A small image embedding model, trained from scratch.
Data: trained on made-up ball-and-stick molecule models, 195000 training examples, 5.0 epochs.
Rows from block 3 of a small image embedding model, named by matrix and row number. Rows with one number belong to one channel. Each number is 200 + 40 x the weight over its row's rms, rounded and kept within 0 to 999. All counts start at 0. After the name is the row's rms in percent of the matrix's.
After each channel's rows are labels from the 100 images, of 14976, where the channel reaches its highest value: "responds to" is what is common among them. Only what is clearly more common there than usual is listed. The data: made-up ball-and-stick molecule models.
# convs0: first 3x3 conv (model.blocks.3.convs.0.weight, 272x272x3x3, each kernel summed), inputs 91-181
# convs1: second 3x3 conv (model.blocks.3.convs.1.weight, 272x272x3x3, transposed, each kernel summed), outputs 91-181

convs0.160,094,222,123,197,219,246,149,198,114,234,185,227,131,188,214,132,197,244,194,145,206,225,221,186,176,199,199,213,229,213,183,167,197,211,187,207,138,125,220,200,207,235,190,238,196,200,209,193,110,201,189,214,89,193,131,115,240,214,149,140,211,200,203,153,204,177,190,100,201,226,254,266,189,123,201,198,198,188,232,217,212,217,190,114,174,185,209,167,184,191,193,208
convs1.160,093,179,162,131,187,152,234,187,141,124,194,186,95,189,222,146,190,213,196,159,134,156,125,185,185,227,128,192,219,199,220,167,211,161,177,159,151,183,167,155,128,228,211,195,172,182,150,201,144,157,196,180,183,180,148,249,216,164,159,240,239,192,151,186,211,206,128,156,201,234,172,199,183,123,218,218,226,185,141,193,232,141,203,199,236,166,234,244,247,179,177,252
responds to: space-filling

convs0.209,092,198,192,222,113,217,135,168,147,181,171,191,218,174,211,159,168,226,197,148,153,214,197,174,238,185,171,170,157,96,160,184,167,195,163,147,150,151,200,135,145,159,229,231,104,187,193,166,145,181,186,167,134,148,173,163,183,153,137,132,219,185,168,141,177,266,175,160,130,203,247,221,160,186,202,166,213,169,184,189,112,171,185,159,188,177,155,147,195,211,176,201
convs1.209,086,155,224,236,290,212,224,147,212,227,189,148,251,167,159,235,158,184,169,225,201,159,194,190,224,153,257,256,169,231,177,177,118,198,143,186,245,237,173,142,219,250,177,127,163,134,231,108,245,147,154,154,197,151,157,222,122,139,203,232,128,187,201,200,118,196,254,222,158,89,179,149,157,223,168,145,127,128,232,171,228,251,198,214,184,244,170,185,205,227,140,211
responds to: balls and sticks

convs0.166,075,254,95,230,197,236,155,215,126,192,155,260,133,204,211,149,218,213,206,165,214,205,164,170,155,191,175,214,206,172,184,184,204,202,211,176,96,131,210,212,174,212,175,202,176,180,192,186,137,250,205,194,85,225,92,135,230,210,132,163,236,233,172,158,228,175,146,137,197,222,235,228,223,75,177,213,257,207,229,239,171,169,200,141,164,174,178,171,173,196,226,186
convs1.166,091,196,119,194,196,142,155,194,152,198,249,198,126,199,213,126,160,173,173,155,153,163,169,145,174,204,131,180,191,219,214,185,196,154,183,197,126,149,209,160,117,188,199,184,184,222,142,186,159,192,185,202,135,197,151,151,184,180,146,172,175,205,162,208,221,226,229,138,193,188,164,174,193,92,221,199,202,183,149,184,178,205,216,158,184,200,194,209,225,209,177,201
responds to: space-filling

convs0.36,072,209,154,234,135,259,178,177,153,220,160,205,164,181,208,178,198,174,231,155,227,208,165,191,189,149,176,232,135,90,149,167,155,216,173,124,146,162,172,172,178,150,144,205,125,177,209,171,154,207,188,196,101,163,160,148,164,192,185,140,220,199,161,112,209,219,155,140,152,209,225,175,173,177,161,164,208,177,210,179,124,187,190,162,177,162,148,143,216,217,187,189
convs1.36,075,148,192,255,251,119,171,163,228,259,246,158,234,194,168,204,181,130,175,211,210,204,191,149,201,230,196,227,232,248,212,147,154,192,148,241,230,229,212,198,182,231,122,147,225,186,137,154,256,143,155,201,225,187,140,184,184,170,187,175,124,165,182,258,152,136,313,221,222,110,202,199,185,172,216,174,216,143,217,118,220,290,213,204,191,258,193,207,212,234,125,223
responds to: space-filling

convs0.143,089,151,216,174,171,176,153,170,208,208,164,146,215,177,201,192,260,173,219,199,181,113,154,139,92,217,186,173,188,214,173,231,153,172,176,207,242,201,194,161,149,216,285,179,180,136,193,113,211,163,179,161,230,169,164,219,182,149,179,207,150,179,145,282,155,199,156,198,164,165,188,197,173,182,197,170,151,171,209,186,230,160,199,178,121,211,143,149,208,193,168,123
convs1.143,098,257,215,227,243,247,217,210,229,236,190,234,235,187,228,241,191,260,147,238,231,287,297,267,239,220,289,236,205,243,173,240,209,236,239,205,244,224,261,237,298,191,324,208,199,208,270,201,231,256,211,211,213,210,224,189,215,228,252,213,230,271,255,198,201,266,236,225,182,236,195,216,200,257,166,176,185,220,210,299,179,241,154,220,227,185,214,186,126,195,261,179
responds to: small balls on sticks; balls: three

convs0.153,062,183,215,132,169,249,109,170,177,178,159,165,212,169,199,197,188,211,208,195,204,137,177,157,131,175,159,190,217,143,167,201,171,181,159,167,179,186,142,167,147,221,207,254,142,155,187,168,191,193,176,160,178,159,213,219,180,169,151,166,236,161,154,188,185,187,133,204,161,204,215,244,166,157,151,178,257,163,216,200,153,152,172,155,154,117,183,164,198,157,162,85
convs1.153,040,202,163,198,183,157,318,212,183,172,220,196,200,220,154,227,166,178,175,212,134,252,251,164,182,99,157,202,154,173,224,185,214,212,186,169,185,193,256,210,188,204,233,169,182,239,155,193,145,181,221,233,165,193,186,253,168,211,124,277,189,176,262,196,223,213,165,203,199,154,143,152,190,146,210,211,187,207,157,215,170,180,195,211,309,204,168,193,218,184,181,320
responds to: small balls on sticks

convs0.53,096,178,107,133,118,226,207,175,223,211,140,187,183,170,193,208,218,134,231,222,173,141,99,158,141,214,178,193,162,121,151,206,158,172,164,93,185,216,149,118,178,141,163,179,121,132,147,162,230,171,176,173,194,166,133,187,183,160,232,221,233,188,145,205,153,208,158,210,149,204,220,187,178,149,148,168,186,165,198,173,165,156,192,200,162,152,153,136,191,205,184,160
convs1.53,071,147,191,214,236,139,199,177,215,225,225,189,268,197,193,192,210,180,206,161,227,198,150,197,198,214,238,233,235,269,209,109,219,209,153,281,212,183,239,249,237,220,66,163,280,184,174,202,219,128,164,202,211,189,181,220,219,167,192,193,185,155,184,226,185,153,267,226,241,196,218,204,209,186,256,207,202,159,233,108,146,262,222,148,166,240,226,257,174,220,132,237
responds to: balls and sticks

convs0.119,087,170,297,185,147,219,81,166,175,186,191,156,243,169,216,221,168,209,211,166,171,171,189,189,195,158,133,160,202,151,159,183,189,205,156,170,222,184,101,171,161,175,135,180,167,196,171,215,171,182,175,204,222,149,222,82,163,176,179,119,174,149,196,191,226,287,195,204,164,152,183,196,160,260,138,168,241,158,218,142,205,189,164,176,163,165,190,163,192,169,156,136
convs1.119,080,181,197,141,186,213,111,184,180,218,187,163,186,198,164,179,201,171,193,169,199,160,151,153,154,150,63,176,179,183,215,174,189,183,171,145,175,171,186,182,131,207,107,171,162,206,95,223,183,163,199,217,160,166,173,102,174,222,109,105,173,150,144,142,185,66,208,179,206,179,171,188,173,185,178,218,181,187,169,106,138,188,213,186,160,195,203,209,228,199,137,231
responds to: balls and sticks

convs0.177,096,168,312,190,120,196,160,178,139,190,183,186,277,182,209,186,204,195,181,125,148,153,122,150,218,243,132,139,199,172,193,269,181,152,182,191,212,148,142,187,122,161,270,204,174,173,147,161,131,195,206,175,219,168,196,216,181,148,160,167,201,178,153,242,214,246,187,204,156,186,189,185,166,241,174,173,261,179,187,180,180,158,176,145,141,174,160,154,197,206,184,147
convs1.177,173,202,215,186,212,222,201,145,245,169,120,192,220,127,216,244,251,233,149,254,224,236,242,214,184,182,214,208,180,220,143,210,164,251,166,128,233,240,207,182,225,211,220,199,145,149,218,180,253,203,150,150,222,146,234,196,195,180,237,221,228,195,238,179,143,185,166,242,134,259,163,169,142,241,135,138,156,164,219,198,202,165,131,260,214,166,177,164,137,143,184,183
responds to: small balls on sticks; balls: three

convs0.262,130,189,166,249,197,229,111,181,121,229,200,165,152,191,214,153,185,246,217,120,191,248,244,221,205,157,194,240,190,182,187,165,179,216,176,214,144,137,186,218,225,212,166,186,194,231,237,199,125,195,195,220,117,171,124,82,163,201,156,138,219,173,207,146,239,212,214,104,209,148,197,200,172,159,182,187,200,182,202,163,201,228,185,144,195,197,178,179,236,187,174,204
convs1.262,116,140,170,116,196,149,242,165,198,201,212,135,183,183,140,162,149,183,181,187,141,178,170,166,132,157,141,193,199,224,236,165,195,160,154,203,171,199,220,183,148,239,138,137,221,224,160,207,201,141,171,218,181,170,154,244,163,212,180,180,152,127,161,228,185,110,207,184,229,161,126,173,170,155,213,206,159,163,201,124,230,193,194,206,180,192,217,227,265,157,128,273
responds to: space-filling

convs0.49,120,176,119,202,175,227,133,203,133,189,186,175,150,195,224,134,159,201,218,120,181,206,190,151,168,207,161,192,190,164,193,158,179,217,185,183,129,126,181,168,153,192,162,183,174,173,195,174,119,179,199,172,131,190,132,115,184,188,122,98,214,167,201,158,168,201,157,128,183,167,240,226,195,130,197,192,164,189,194,181,161,173,206,123,159,182,180,156,221,212,182,182
convs1.49,096,146,222,207,224,191,258,177,182,142,173,178,213,179,263,217,251,173,208,219,189,208,211,215,216,264,182,257,228,187,184,110,184,183,173,177,200,234,163,184,226,211,144,185,192,115,190,171,209,123,170,121,194,188,131,259,234,117,281,312,257,175,181,129,161,173,137,217,172,280,251,228,189,199,228,195,221,170,240,185,224,148,200,246,237,204,213,220,212,213,172,222
responds to: space-filling

convs0.39,059,155,81,153,156,245,167,173,193,185,131,128,228,177,226,203,211,255,228,171,223,188,213,201,207,203,200,188,198,116,165,139,158,211,165,175,235,233,189,156,202,206,115,228,134,190,221,199,179,160,171,199,159,156,179,159,162,175,220,151,275,145,158,135,192,206,172,184,173,177,272,254,167,190,148,182,234,167,175,128,184,198,184,162,141,130,186,179,164,197,155,170
convs1.39,085,166,153,150,176,171,244,196,156,189,209,179,197,194,176,150,94,170,180,183,155,141,166,191,158,143,229,209,163,138,212,157,210,179,186,181,140,132,156,150,206,154,138,163,190,188,215,205,163,165,194,201,83,194,136,237,182,171,156,255,160,170,188,152,190,133,188,153,204,158,185,176,191,105,188,206,185,183,210,159,113,186,211,151,158,207,193,221,246,203,165,232
responds to: balls and sticks

convs0.263,082,209,134,203,189,160,65,191,145,197,186,185,150,200,198,130,212,214,211,153,182,199,191,175,120,157,174,201,194,195,195,205,189,174,198,173,140,143,181,207,211,203,167,148,181,176,196,189,142,214,207,191,118,189,99,79,191,206,142,148,146,191,162,180,200,171,191,111,200,171,188,189,182,122,190,197,201,200,216,189,185,196,198,150,165,175,174,178,235,189,194,158
convs1.263,069,180,175,102,184,151,328,191,208,176,213,173,129,187,144,155,163,188,191,192,168,161,148,189,160,178,142,203,208,186,227,231,222,162,179,210,171,206,200,202,144,230,192,171,220,242,170,219,191,196,187,230,232,186,189,321,191,226,183,201,212,157,147,268,215,165,190,202,226,194,126,175,181,158,196,212,205,188,158,176,260,171,177,239,197,165,229,225,243,140,160,290
responds to: space-filling

convs0.158,123,180,145,205,229,257,175,177,139,253,199,178,138,183,225,166,167,244,217,148,220,261,261,229,216,215,221,248,242,207,182,122,188,234,164,248,159,160,239,218,249,239,153,236,223,235,254,205,135,170,175,241,120,178,160,148,222,209,200,150,208,174,229,131,246,191,229,127,232,177,257,266,183,176,205,193,182,170,209,165,223,252,196,143,191,206,215,195,209,195,162,225
convs1.158,153,146,157,162,177,145,220,189,151,169,200,159,153,194,176,131,177,188,188,159,139,177,148,178,173,178,145,205,208,184,225,139,199,159,175,165,149,176,177,157,142,208,146,151,184,182,161,199,165,138,197,185,143,178,105,223,185,166,170,222,191,150,161,156,178,144,186,139,206,191,160,185,184,113,214,213,187,184,203,147,200,176,217,191,209,204,224,233,249,191,158,263
responds to: balls and sticks

convs0.164,102,165,309,207,120,241,146,175,133,207,198,175,286,174,229,187,196,202,183,125,159,184,166,204,274,235,183,188,172,100,180,217,182,159,164,198,188,141,169,177,167,140,250,234,154,206,200,184,131,174,201,194,170,142,186,202,167,164,161,152,240,171,162,204,217,265,210,189,168,182,218,202,153,228,179,159,253,167,182,174,121,186,169,132,172,166,163,145,203,209,170,160
convs1.164,195,168,194,193,229,218,217,120,219,191,143,150,211,126,189,221,194,212,145,239,200,218,244,206,177,129,242,224,162,223,157,185,127,223,130,131,221,223,209,167,228,221,216,159,142,148,222,144,228,170,133,144,200,118,211,211,131,155,206,231,184,183,244,177,118,183,197,218,148,181,128,135,115,220,148,122,118,129,214,194,195,200,147,224,216,202,172,178,188,147,138,222
responds to: small balls on sticks; balls: four

convs0.229,130,146,242,163,127,196,167,158,182,152,162,151,235,151,196,191,193,208,178,183,138,168,169,166,181,200,142,164,155,153,152,193,141,166,149,141,189,177,141,169,133,169,199,192,133,155,153,157,185,161,170,140,195,142,186,167,131,142,178,163,184,159,167,190,180,247,161,187,122,164,169,169,147,211,142,143,223,152,187,156,179,135,150,179,159,157,157,144,196,164,152,154
convs1.229,115,201,258,258,250,262,195,174,242,273,173,220,236,186,199,270,228,275,235,243,264,238,262,231,249,200,215,215,227,242,181,186,211,256,176,219,255,241,243,244,247,215,100,213,220,217,220,233,262,206,169,229,262,184,239,202,233,249,212,202,202,186,261,177,203,136,247,258,217,244,243,222,190,283,212,181,203,174,219,138,192,239,192,242,233,252,216,205,151,193,174,200
responds to: small balls on sticks

convs0.192,085,220,127,202,191,220,144,204,107,189,197,207,102,202,181,135,213,223,218,143,207,243,237,161,167,161,184,210,197,190,190,180,181,207,205,177,119,122,223,233,200,227,202,264,159,195,210,163,99,221,203,201,86,205,214,167,219,218,119,161,197,181,202,139,215,163,162,121,205,223,234,228,205,142,205,209,236,202,222,223,170,187,210,116,215,193,163,170,224,193,208,194
convs1.192,065,192,139,172,200,163,222,195,175,191,236,195,80,192,161,132,116,180,143,197,165,145,162,154,193,173,139,188,172,204,217,179,193,158,183,183,160,187,190,158,130,191,235,150,165,224,146,170,179,177,201,191,157,190,170,204,179,163,128,221,165,202,166,239,213,234,239,121,189,185,113,164,184,90,216,199,200,183,118,200,221,226,190,195,223,188,195,205,235,183,176,222
responds to: space-filling

convs0.204,098,174,271,209,140,198,172,161,193,179,163,148,258,156,188,225,227,150,198,175,192,181,152,174,192,191,133,166,145,123,161,211,173,184,156,163,221,171,150,163,141,111,161,191,158,163,178,174,174,193,175,172,225,148,222,163,120,155,172,160,166,174,166,195,191,304,161,217,148,154,168,140,154,247,141,144,212,158,176,129,140,148,156,175,162,191,154,156,181,183,159,165
convs1.204,068,155,227,173,206,197,186,170,215,226,183,181,236,163,166,228,198,221,166,246,172,199,222,140,174,165,179,181,186,238,193,131,188,230,163,123,225,225,193,184,194,204,41,138,143,201,162,206,223,148,168,216,186,164,174,155,228,218,215,219,180,126,247,142,185,76,246,193,194,246,210,204,167,223,179,188,164,167,208,77,205,220,187,203,158,195,178,197,170,162,136,241
responds to: balls and sticks

convs0.189,102,247,88,195,229,234,160,202,96,228,188,240,102,196,211,120,218,238,188,131,222,227,220,197,176,206,210,219,226,229,192,190,209,211,199,216,115,134,230,220,221,233,210,231,221,209,215,206,114,232,200,220,91,210,130,128,247,229,141,154,204,223,199,167,213,189,200,113,219,226,243,244,206,102,191,209,195,205,216,227,198,227,198,120,173,195,207,197,186,187,205,209
convs1.189,084,178,143,152,186,159,230,181,152,153,219,188,91,185,213,121,178,200,200,166,158,150,117,173,192,223,135,191,211,199,215,185,207,152,184,183,147,187,179,159,122,218,223,190,182,207,158,199,139,179,191,192,167,189,155,249,209,167,173,218,256,197,144,221,212,224,181,127,199,216,153,192,178,105,223,211,216,185,159,193,231,168,203,193,211,169,226,231,243,176,179,236
responds to: space-filling

convs0.246,116,164,277,190,116,183,173,171,166,176,158,172,262,164,188,184,194,187,165,152,145,158,140,140,201,225,137,138,161,161,160,230,154,181,165,159,188,155,159,167,128,143,214,182,147,157,138,154,158,177,181,158,214,152,193,190,155,148,164,161,177,171,160,196,201,259,181,211,143,166,169,159,157,212,151,149,224,163,179,163,166,151,160,162,168,161,142,139,178,176,177,151
convs1.246,099,191,259,207,224,231,208,156,236,198,108,205,242,152,226,262,256,254,191,239,233,233,271,222,222,225,211,213,214,235,160,168,190,238,172,142,239,236,224,218,238,210,145,202,173,166,222,204,238,198,164,164,236,165,231,207,246,189,253,229,257,177,260,164,159,137,177,258,141,310,234,216,159,274,173,149,189,167,218,158,195,172,155,247,222,204,197,184,150,164,179,191
responds to: small balls on sticks

convs0.63,103,172,201,151,144,213,136,200,163,175,158,154,214,185,199,162,159,157,227,161,198,174,128,135,186,208,109,157,156,129,176,203,176,175,193,145,156,154,137,154,131,148,179,178,150,133,159,166,154,186,196,162,186,181,169,108,147,164,134,108,208,160,160,179,157,243,151,160,146,156,212,198,180,172,156,175,212,188,178,165,146,130,181,162,158,157,161,151,207,203,192,157
convs1.63,093,187,286,184,189,184,224,170,222,155,130,232,250,168,246,256,265,224,214,228,213,225,236,216,196,260,206,214,253,194,176,116,240,235,167,189,227,226,186,222,239,181,111,207,206,157,193,236,224,167,161,173,223,181,207,213,301,168,240,254,271,185,227,129,209,121,123,256,187,327,294,283,179,250,231,192,249,175,239,161,172,129,189,230,205,194,237,228,147,171,169,198
responds to: balls and sticks

convs0.269,118,239,106,201,219,233,142,205,110,220,202,224,82,204,203,106,221,238,200,122,220,223,237,204,165,186,203,234,224,212,199,206,199,205,204,203,106,119,220,235,224,239,216,264,191,223,228,200,115,235,208,221,100,206,185,164,233,232,124,159,204,205,200,161,233,167,197,95,213,237,239,244,198,100,198,211,221,207,211,229,181,216,202,106,189,185,200,196,219,191,206,194
convs1.269,091,184,141,170,189,171,244,193,154,182,225,182,70,190,188,139,134,187,166,181,159,157,157,162,186,177,148,184,180,175,218,186,192,162,187,177,136,188,179,158,138,187,223,152,172,218,158,189,138,175,198,202,170,184,174,228,182,179,135,228,209,189,176,211,222,220,222,128,196,194,125,168,186,103,206,206,201,184,120,191,215,213,194,207,226,169,207,214,244,170,178,232
responds to: space-filling

convs0.132,096,221,196,202,129,206,159,176,128,194,189,216,221,173,196,161,175,212,186,140,158,210,187,177,251,206,192,176,157,104,169,218,186,196,171,175,128,135,203,160,167,153,252,233,133,209,187,188,139,205,194,193,113,157,162,188,206,177,144,150,208,211,157,140,208,287,198,151,168,220,251,216,164,159,197,172,226,174,180,208,87,194,183,129,182,167,158,160,194,210,180,200
convs1.132,108,158,198,233,260,196,238,155,206,206,203,159,239,174,150,213,167,172,160,240,173,170,190,167,225,154,271,247,159,230,172,180,107,190,149,173,232,238,195,124,217,253,213,127,135,138,224,96,235,163,161,159,188,158,152,222,112,152,223,244,134,187,206,232,130,199,248,202,149,57,170,140,161,178,169,140,140,147,229,185,241,249,198,217,182,240,144,167,200,233,154,228
responds to: balls and sticks

convs0.54,079,230,108,205,169,220,149,209,144,197,187,227,164,199,236,181,204,206,216,184,206,153,200,143,108,212,177,194,201,180,185,171,192,218,212,212,175,181,223,242,187,230,245,193,176,217,196,156,151,242,195,203,101,211,94,133,228,227,129,180,244,224,211,173,218,180,187,96,202,254,247,239,204,98,200,198,215,205,236,231,217,207,201,139,113,195,159,171,189,197,212,160
convs1.54,066,206,110,191,165,160,191,192,147,214,243,207,117,199,210,137,120,156,168,204,164,177,201,161,207,216,208,202,180,181,208,213,195,156,188,219,128,154,177,201,156,174,220,166,202,227,160,181,188,191,194,192,120,192,110,167,188,174,165,214,192,225,179,198,220,269,247,117,196,172,155,201,186,83,206,204,211,184,184,209,183,234,211,178,206,176,199,207,245,196,180,212
responds to: space-filling

convs0.180,112,211,170,203,179,191,168,182,131,211,185,188,193,194,166,166,196,206,220,153,203,228,197,206,203,145,193,237,144,139,186,219,190,206,184,194,120,124,197,205,208,120,185,218,182,201,234,189,146,210,202,209,85,181,134,140,155,198,153,156,174,194,170,148,216,262,191,124,201,139,190,154,173,140,168,184,231,188,177,183,88,213,198,130,203,182,159,182,243,208,189,215
convs1.180,106,162,198,193,254,170,230,154,228,222,242,152,229,179,139,185,178,220,158,219,168,177,174,175,201,181,188,207,205,297,210,187,163,182,146,202,228,234,216,186,158,293,184,135,201,224,193,171,239,169,160,219,210,155,171,218,147,219,228,182,132,169,173,293,187,156,228,198,218,118,151,141,164,182,210,174,178,143,207,150,312,211,197,221,156,247,180,200,233,192,127,244
responds to: space-filling

convs0.228,100,263,83,247,202,240,159,210,125,218,174,249,123,208,198,127,226,229,202,145,230,227,213,193,173,179,196,222,209,199,196,206,219,222,217,202,106,133,235,244,217,206,201,204,203,215,207,208,137,259,208,222,98,221,113,118,226,240,131,153,210,239,204,153,255,179,194,102,214,214,226,211,215,103,190,210,248,215,219,234,156,216,203,117,177,199,191,202,182,198,221,219
convs1.228,078,179,120,177,191,160,207,194,153,223,243,179,127,198,189,129,153,167,192,160,161,174,200,151,200,202,146,196,184,185,219,185,202,155,181,214,160,158,181,165,150,186,189,173,195,236,168,195,136,181,191,214,141,187,138,211,177,184,168,212,203,182,168,228,228,221,254,110,208,185,162,166,187,109,215,204,211,179,139,171,200,223,212,167,210,193,195,212,251,201,168,224
responds to: space-filling

convs0.210,090,207,162,215,176,201,157,173,120,193,170,198,197,178,187,159,156,217,210,145,198,231,206,202,203,157,184,225,160,118,159,181,185,222,168,179,126,130,207,188,196,155,171,205,155,198,228,194,140,203,186,211,72,162,152,147,173,191,157,125,184,187,179,114,214,246,168,132,188,185,231,186,171,150,178,179,222,176,186,181,91,200,188,120,187,176,166,179,225,201,182,212
convs1.210,064,150,226,212,267,181,221,157,206,245,230,141,235,192,151,204,150,194,176,200,188,146,167,169,253,193,203,219,182,255,211,168,147,186,147,184,227,229,185,142,161,276,154,137,189,200,201,154,230,151,157,194,212,174,141,221,130,185,178,187,114,170,174,268,170,157,272,193,197,67,162,145,168,180,197,178,174,146,216,143,309,237,209,208,169,243,175,198,237,218,144,225
responds to: space-filling

convs0.93,096,195,365,199,147,187,150,181,177,205,193,179,297,172,204,218,206,167,187,158,200,181,144,184,229,211,146,151,172,120,177,235,210,188,175,210,256,186,145,160,163,123,216,193,204,184,174,218,170,215,191,212,232,162,254,182,144,183,196,144,177,182,170,192,210,309,196,219,165,153,191,154,161,291,160,163,240,173,184,170,155,174,168,171,168,199,183,180,182,201,184,169
convs1.93,140,150,193,156,200,193,206,141,205,179,152,144,201,143,174,204,201,193,134,226,176,194,213,160,158,152,171,195,170,218,176,146,141,205,139,89,210,222,163,155,183,199,158,150,113,156,166,164,217,137,157,154,180,127,174,166,162,152,218,222,181,148,202,147,136,128,182,184,155,199,148,158,123,194,149,150,124,141,185,137,205,173,159,215,174,166,166,172,187,155,125,217
responds to: balls and sticks

convs0.83,085,251,94,206,198,214,110,201,113,211,174,222,141,208,210,138,225,211,207,146,215,188,201,184,137,173,195,216,196,186,196,204,210,209,217,208,119,135,205,226,222,206,208,194,192,204,213,199,128,248,207,217,84,215,119,115,206,229,113,171,204,219,183,167,231,189,202,115,207,205,211,200,208,85,180,212,240,216,221,230,172,208,194,117,158,184,186,190,196,196,220,170
convs1.83,060,188,122,139,192,158,241,196,162,206,240,190,128,183,191,141,93,175,169,204,152,143,181,190,183,186,183,209,184,176,213,199,212,161,185,220,145,158,164,182,164,161,213,165,197,247,191,212,163,179,194,224,119,193,141,213,188,188,163,210,195,179,184,210,235,223,225,114,205,210,144,184,190,91,210,204,210,192,152,194,191,210,191,189,188,171,201,218,257,175,180,215
responds to: space-filling